A small text-conditioned spectrogram flow-matching model, trained from scratch.
Model: 3.25M parameters, log mel input, arch unet, text encoder width 128, text encoder layers 7, text encoder activation swiglu, norm groupnorm, activation elu, widths [48, 96, 96].
Training: soap at rate 0.0021, 6300 steps, batches of 128.
Data: 52083 training examples, 15.5 epochs.
Rows from block 9 of the denoiser of a small text-conditioned spectrogram flow-matching model, named by matrix and row number. Rows with one number belong to one channel. Each number is 500 + 25 x the weight over its row's rms, rounded and kept within 0 to 999. All counts start at 0. Numbers have three digits each.
After each channel's rows are labels from the 100 clips, of 14976 (inputs lightly noised), where the channel reaches its highest value: "strongest on" is what is common among them. Only what is clearly more common there than usual is listed. The data: chords played on synthesised instruments.
# convs0: first 3x3 conv (model.decb.0.1.convs.0.weight, 96x96x3x3, standardized in use, each kernel summed), inputs 0-95
# convs1: second 3x3 conv (model.decb.0.1.convs.1.weight, 96x96x3x3, standardized in use, transposed, each kernel summed), outputs 0-95

convs0.65:506514532491487497476512486502506499500553531479504501485475507503455501489480468481485514504497506466436504466487502475469481503515517550493565499488476449523532500493535508548494496530525516467521521577536484504493497516532547480522485484517499497499495534494499472506473461503478504453
convs1.65:482486510486501501551449512491486517495451484548498525514478530490506538507527538545486468493507522455518501484481519491490557454534564458482500521492534494477510519481496489473518511478473488491513521484487461495521468519507473491469495492502501535469522504526465489507489539476552487495
strongest on: playing: arpeggio down; marimba-like; instrument: vibraphone-like

convs0.76:452525527546520523517503497548491515437506509464466504484531467516490563515496462497475483468516546496505522533484459516500441543515496503485474505538457524506496489528499496471500521517500495475517502494507474489482533508488489509475483499506474510479467544552542508513476486504509485501
convs1.76:480499461498510467516482509511555483487456514476513482505503519478467523521506472476478527498485491489538490509493481503476515507468533519461493515496530495475478487504509461445467517484514554555518511503489489525516489550474521528503478543497536503468512516505479532485562492523529534550
strongest on: saw pad

convs0.14:446560488473511522496518544534507553545482490470490489484513495521537513541502521519525509489503515538504538469519482488488525485509536504511535486478536492486482489524496474460520475487482519485503533533495507470492518438501484496494510481488497438451495480512446505493502499516464482518
convs1.14:485556512518472533468468513478502474469484519523491490516478469488460517489517534460536512520517472491508489514466493454486523517487480493533499514545459493508474523449472501518487523525535495495514458504514461500528499516485487495524502515444460473542449499525528501478495536516532480510
strongest on: clipping; text has "clipped"; harpsichord-like

convs0.82:468499496571490462493507457499496483464516496439519511521507537512509477514483473521534510499480509485498528525489512480449528453510490496490548489528517505487494499505482492521480501533560509482521532540474486521468511518498495477492509440509528480486515560497497520497474491478460466517
convs1.82:500463493502498518495480527496496493493505437509487487514502523498546487477500498519513529506478460487504516526487515494507472512496521502466465527460529466498460487528502501437545484493511503467535491494545507489475488448484504537487488569452525465525506505541465513555500482506520500492
strongest on: harpsichord-like

convs0.89:493489516504530540523473498499476516501524531481462506514524370488522508512465490504506531482488513517492517493466525506500507487522514517520473482497491523523502504531492474488481494505400504512535514496494474489511467521507514507522526500469503512505491498486500494460523542489514504507
convs1.89:509498519477481497525489467500479484517460497503498484468542498507542485454480457504493537530545500468505517541526480495501504491519524503514445508452491469502484527472529524503545497549538517517509444510444512497524491505476505505529546489482490490496533530535523511521494478467463496491
strongest on: playing: arpeggio down; horn-like

convs0.1:495485524511497527529508488528499492511492542458435536484505371484525523494517492515454483499497491487499492492494496499525522500512518527526465510484493487486518533513499500512473517474412503539516522491485504470496478488503484519494518485477513493510508502513487510493522523481529496516
convs1.1:533534471479512481508488513501474482493534461532456511529523511498484492512517482488555510492506497483464489500489532432537546532473479498478476499452527485499463454497480514504505496507543533487501477494525462453499472489494520489489456488518533525493502494492471480553475474477477482523
strongest on: arpeggio; playing: arpeggio up; clipping; text has "clipped"

convs0.73:524487531483489440525479512512516494508535532517510511489492449541493522484459515494516540483464494521478481481511526503500534516554512532466485484488524475513481496425532506540539491495474495483499518478512520520529480529490461494451496523533472527495510499480438485502480502482488493483
convs1.73:537521483497505494495509515528481469508482509504483522529526545516484510490482492482489457527540535453497508470489476412462492526494484527485553511528521529518528499518513540493491511520443492492455544502489460486498515551511516498475494517459518501498496494512511511461535494502525484507
strongest on: playing: arpeggio down; string section-like; instrument: saw pad

convs0.37:504511525492505459484519515543525519478496534503521540496548476495520502465461502443508502492493489484483529471504504488524528529475525518477536485483497475505500522491481504500466497488436515496465488555525537463508573512511515532512499496501477498472494527469508468473503492449534488471
convs1.37:528544481487487509543522525482503509491484507539501523550525462508536491526519528511493477512534503464532462478497485521501486484535547543513549506506495501511538518526538510514475501487490416507521536455491485530493468522521473513470517459483511499490498495512489492489525518518466476480
strongest on: square lead; strummed

convs0.88:518449501477506488459513486497535517530492493492480512515536502442516474490453477502476509502470482532539561604482488502553500480490500507485533496499508516464510500517489487485496537518479477516441494521516509491492494518531503522499487509471476512471476474504516520483484475493510479510
convs1.88:510462528502502490495479502548484491477507511474513458503460463490516522476514497520475494499528495482532484510528481503501521531490461492494524503549480478489473469485514514503559493510505502508530538527448476472495522456534496495516482453520525488487497484476511576495533546467463497463
strongest on: the note D#; playing: arpeggio down; organ-like

convs0.20:527527522535487486479497479481514496458507516494500508484535493499519535506470512501508553511507477508464474443472503505535566521470539461489510517503496496483518470463473546485479470497505508528556479507479466494439524501505565512520529487497484477511468517496510499498509520487505524461
convs1.20:460482520556498554483449499480506474512468494523520528499492499457518472532503499483513521504478549514519481442536493496485508499497505509462477496515516524487467481474508516478485494512535470552495499502491501510519478549500501507484484457456465514567480466542518485491511515478472496504
strongest on: marimba-like

convs0.91:480494447515527542546462523473511498542551474489453532513484529473508514508529489508520502473489520466509502488492520484543479473512508515461479503482502487547506505479498502517520513505459490500537499512501471498457431514522513460530451512495468508468518478505500507502511493471530544522
convs1.91:483500533491471540502546457477510462486489517526532518510513497529509530480481489483514533525498533499509478532555516506516481515472494484462484560519490478472489463530456505507498511514511479471501525488512541507489499453521522504487562498490521528501529525510493516549462484548471477513
strongest on: arpeggio; clarinet-like

convs0.24:499457507546503545529492521545510472473510480472471499500517520492498520518536479510542462513538459481526493500521501507463487480491483495502476490505536505505433493457495526488503494470487490513519491515502462487518500525555484506481503546474497455522458545557511466516519467484499497502
convs1.24:446541527493459504531516493533496473496485530503509478470474463484493498462476525550471528497497505478462490519532517477508496526500505493530503502513491452527494489478475518521460522477512535452494555452478529483504518493437452485482498473521515486518485457483519507493507490505486520526
strongest on: playing: arpeggio down; saw pad

convs0.34:514464462499491519507497497467506484535529521464506523537583445485523475481512507530487535508500455494497476492500510537509537516464445497493468549517467468507470507491507507447508524455495479487492527498499541494474480493495493490537495504513499505530506489509492536504476480463504518531
convs1.34:464481497514508484475466500494498489488508540481512484512519525473470491491491541506502534482486565502505522484520426518461494486487546514523558482483457466516516498531493479455525509525470457520468471511497483536535527489489485513498511506485501510516489466507509443493506502530504466543
strongest on: text has "noise"; organ-like; harpsichord-like

convs0.68:511538565503472498520514452472492530505517476484493507536519521474525507518501486496499547511505480520544488524526482501505528495476481496513532449532509492492425460522501470482499504510499496478494496461518451490475526455453488532488497489514484462498467538510518505514502553514497474487
convs1.68:513464465533529528489512548530539522522473512504532521513465481508503513481533527538483451437456471493512438476465522503464497491514480524489478473479486513486515547496476520465503485507515490509482508529488508512489481521501507530489547543513550480510514483497505494496531509518518484463
strongest on: strummed; marimba-like

convs0.30:479456487536504502459489514462455539486502487469457469504591515505502504496491522527512506510481544498510488516472480518495509498487515463553487490521493492515412503471502469519493539523516524473494470494523488512513473532450501507522513483514541509516498479496519493493517490518499512507
convs1.30:505495507488468455549495513501518481524486488451524502506517522501483475492477500462513512513479458495500468479543506527452522491491505479477504504474470485461547467548490522464498498479476454509470530500509476504470466500486471501431465467515470494512477491546488510482473508464500458500
strongest on: square lead

convs0.90:505501477533492454483483498522501509511495451508516512519541494498503545532499502529521501511490543478519511479491482517499446536524506485553462512470486521500481489525483507453477467507465499505526522466460501514479484530510556492487496562483438490478491469455497480533508504538487506502
convs1.90:509486495504468520510501508455498515490464540504477479532531500477482471461511548516491495461457517496479490480505461511478509474506498524521474490524488484520490470512527504474509494558499477499463471536509479490505463517486458487511525466552519473555547538537501505471496462516517507545
strongest on: saw pad; string section-like

convs0.83:496506500491498564562489507505481542497507508457466538519501480530527491505451502518545468503456503497486513481550503487535526477488486500507474501518491469518501515479489522486528484530523508514500521505463527468481530489488493491471500500519505452470521455491483558499493471484486522434
convs1.83:501492454476523505509560514492495480479513529504525475495526487517530446509465503519496516472507479496482508505454513495531476506498488499522551489525503491463486498519558524518490481469417486531483490489557471463495494478519513478479465521532479535501513482482471517475512484483469478518
strongest on: reverberation; text has "room"; text has "reverberant"

convs0.78:479506521500481425500488489494502491508521496517497493499471502471513489483477513491481530522519479481535509507506515501499463505502507516514496430490514529583541481489467523503475500479519501497464497482477501519496497514496481507571510501498509532515497532502519478429489478521507508581
convs1.78:498495517469525528481479448483484548526490520486525493477496528491472527499509500491464506474451533481519544486505498542516535488501518490472456437457527530488462497508482529520451502518537478508485512523515534499479554501502489488511468525537489480508485470502507463492486535502511490541
strongest on: quiet level; horn-like

convs0.93:499477533499490413467480473478489495521526504501535532509469502502474504498491520490452524516483505481579492503474487523524490499448507482474517478476543476538517489480461511473491510488506500488486501529496509501467501489488520522526504500507501490516489520512562507479486490475511524578
convs1.93:483485487494538489500529497490466510486503501496494465538486496512509453498504508540489488447520540498482542473556531513517497511514519506485516502515544538465519550483541510503434489536503474478479483500499487523513517524508512495483512532503489538470521429485499533509481522517458472474
strongest on: marimba-like; block

convs0.18:537509492465479429509518529489507494516534535488549475531528494476516498501470496521559496485472486453484484476526474459552543485499482488526497461492489511530531468472473521490459485488514484523467521517480514471550515487504497500506508485524497494485516492480521488520476478550471503515
convs1.18:497482488474531495483480500512516498482522536481441513502497545482466507511522484497483499556511537494506503492506527546504505478476517507481499518469512471517530457491491463495522453552471521468486494423529523517480507517524537501514486449490531475464484517529474463488508486470510487517
strongest on: square lead; clarinet-like

convs0.29:525485465501550476491518531459484502482511522510503454498434475484494486485532496525490516475484514482516499468502455548508489526535541520481532486522502462517529474543513491476511485484481493518467487521487489527466512533532460535490524463498522455484553494521498490494480488524470515528
convs1.29:515498501506505531521509496519500537510520504504581502480484512468478485527502462486505426468523483487497517512493538486524532453477465511503494458529496500493500525465473495469483506519526518472528512545470527499514501507486507462494465521485470469523485461494497501553550504463525510486
strongest on: marimba-like

convs0.63:445510485476483470531498480508482481510471517459513495510536538528523485491473467513458450502520486500491509472477548504460507477528529467500515530486540458507444508447524499502477504501540491530526478516443493484514500510501515525544507494509542475519512508507484504498518506511485554511
convs1.63:494493517513500504481502544498510548469555503499520523485490491525454554521527503502518513512479505484506453502490531473527526531517506480503469498516486486508544469506480507470479462464433472451539475525494493484531492523507448506519471514488487462525495497502480533487474498506501443515
strongest on: marimba-like

convs0.4:500530529490529447536504550544485530536492543512510489498448506517497495503491497528502546493512528475442525502514532481555501495487499485496498514485457502523519488518491489528436510487489514479505515473494548447486446503478508488511484478494466511506467504481477489510460504475479472500
convs1.4:502479466490455510475491502454497480496448476466525512547497505490517509554468495518521532488490457480536507498466474483489489488472513515479523518448544464489516510457476487511505476523529493484500489509478437521501509464468494471571540488507478497480484502495477505498476501487473525506
strongest on: marimba-like; strummed

convs0.80:490544446505555473496545533528494511462513541507477502480483498525446499485534517475554556486471521479476515501496496477500502512503502462509498487473517508476464527491515547471528511483501452469479499523497471501527453497514456468497497478458483497507491523523490485507488476528514510512
convs1.80:482464515452511486502448505492516499486471462454471521527544498483522477527473496463440464515483463544545477470476533458530472511489492528513493475482526492492454442514521484495488453517493489513476516490539483510485517503490526521520512508509514492471494485492520499513511480512458513483
strongest on: vibraphone-like; marimba-like

convs0.69:511531490494521583483519497444496527496496462465508509508608493512522488516528503476490465521528492476496488479442502486468519505483494516443477482508509498508512508485486511521498467498479491522532488502549472507504477472498534513485527511477515505504471514514503515496502487473466502516
convs1.69:505511501522495499508502541511478458496519530496462510482501473491470522468447551509495516509519479487516533501526501464529469505522544505536532506475519496492508485445461486501486551473503487459487496498473527473495500501490525498504525497555483516478534557460465455486481502478497514455
strongest on: string section-like

convs0.86:513469470543499527528506516490510524511486501508482526535564501465490466533512501513485485475523506484477516450494521487477509543524514467434489531468491497507492535467480508486504494520454496514499495476480481474508529518470529479534579487525501472505504498512469502537526478497466472479
convs1.86:514521512485474490489448493480541498469519532507493487522518562537497564493493509518485552486510488475462518484531493533506491481452542513499490479493473507512546484533490492505488517459490514503515526497486556498515477493513512520474503543487504500493555537504508504461460514498533538529
strongest on: mains hum; saw pad

convs0.95:513472527492513541503520519524505470482522472488455482502540478486473498514500482472469523514522501512480511496510503532516480497524469486462486431518457501554467517530505509448485468462525507510490475540490503520546504515530503523529555503508499520482467491496527471496524482526523517447
convs1.95:505529502497509546463484498487481527505473501533539515500535437498498518501489515531522488486481476494501472472546499487491505498442547490531521552513485503466525515494502502516476513526474489497476511468432489506535484473473520486505540488534529504487519511488461494551443507498533499507
strongest on: square lead; mains hum

convs0.87:504545511474488536513500531504474545479467511497503475467504500490506511521525549528520480513509505518533536492467487471457509475535529472513479503508467464552482481506489516472482485529463466457475490475475511488493480511505502545552533484478507527485517495436527479522519527483485523477
convs1.87:518464537500464492479503485459525476487512523493455504503524489498464516486503465499481508503483492512518525460499527498508474503516502530511475522469475513444518513491482485506455534455519489513513479519482514519550476487508451458494457558522483484515492513505540463471464462529473486544
strongest on: strummed; horn-like

convs0.10:495545521454493518492522494553491486466517519496514492511489471504507459510506455517550483513497495503449489471520526493459564510482483479544516501503467527489465495482511527535495507455488505517518530541504460500483557472492495477500538475496466546505489521490505499531499480493530487472
convs1.10:522475535501514502531469505514519489518505505497475496450482491464509506505479552502478543529508497590529482518487497578488520496482532532506494503479491481478490544529481510495498537538487479506488541525494509496494483469506554529506489500472510537488498480495512504479560490503483508529
strongest on: text has "noise"; string section-like

convs0.32:425495514487511546574510520483509492478472486484459504543489503479475515508499462497446501515503481477526510502462519516489496461492482491502543503484529478511441518478501490482511522505484510541511455494483505508511519501496540496524511478521537507477513494539546554512514501473494471480
convs1.32:545491451516544537495519499537510535502524475480493496463536515528515511482498547506470548496519531495513523476525493529483502486495508477491499485518504532511525455539505511496456482519531536456503507511544509518440477483546471491464523525458511503512488492517470482505511476466532498495
strongest on: vibraphone-like; rumble

convs0.60:505524490533522445487487519508469488489521510497480529498518498483467507483519531547496532485492513527533522476496499516484521448478527491497447473496530492515546529456502490445465471474510529497459472572495541503505490499515471496470532467472486502514506468503513502520498509487485480548
convs1.60:489524499506505488505529520505473526530528493477520500499511544507492501548469486519469511506532470491486491493547503497448442497521497509514505500452537514474462480512495508522494487505528492495508440479484474471510514498466502501541535519572501535534461491495540498466488494462522526540
strongest on: mains hum; square lead

convs0.67:489490476450493477548498522429504526500491495489485523512509520538485505495518490473511474492527519504535543568467479461443490527522473503517505499485474411518510509489514525489532468514494515528492523488498494539481484498489491486477512528500467526505507480514492493504487455485513531512
convs1.67:485542488469489529504527468483472520488508477517482503483517515495534485511494543508522516504468533522555509520544513556516524514487496528506528524487493527493474497488471516529517519516498488477464491538511492507518508552464506547544474513516502509545487503485545488518468493583522485513
strongest on: horn-like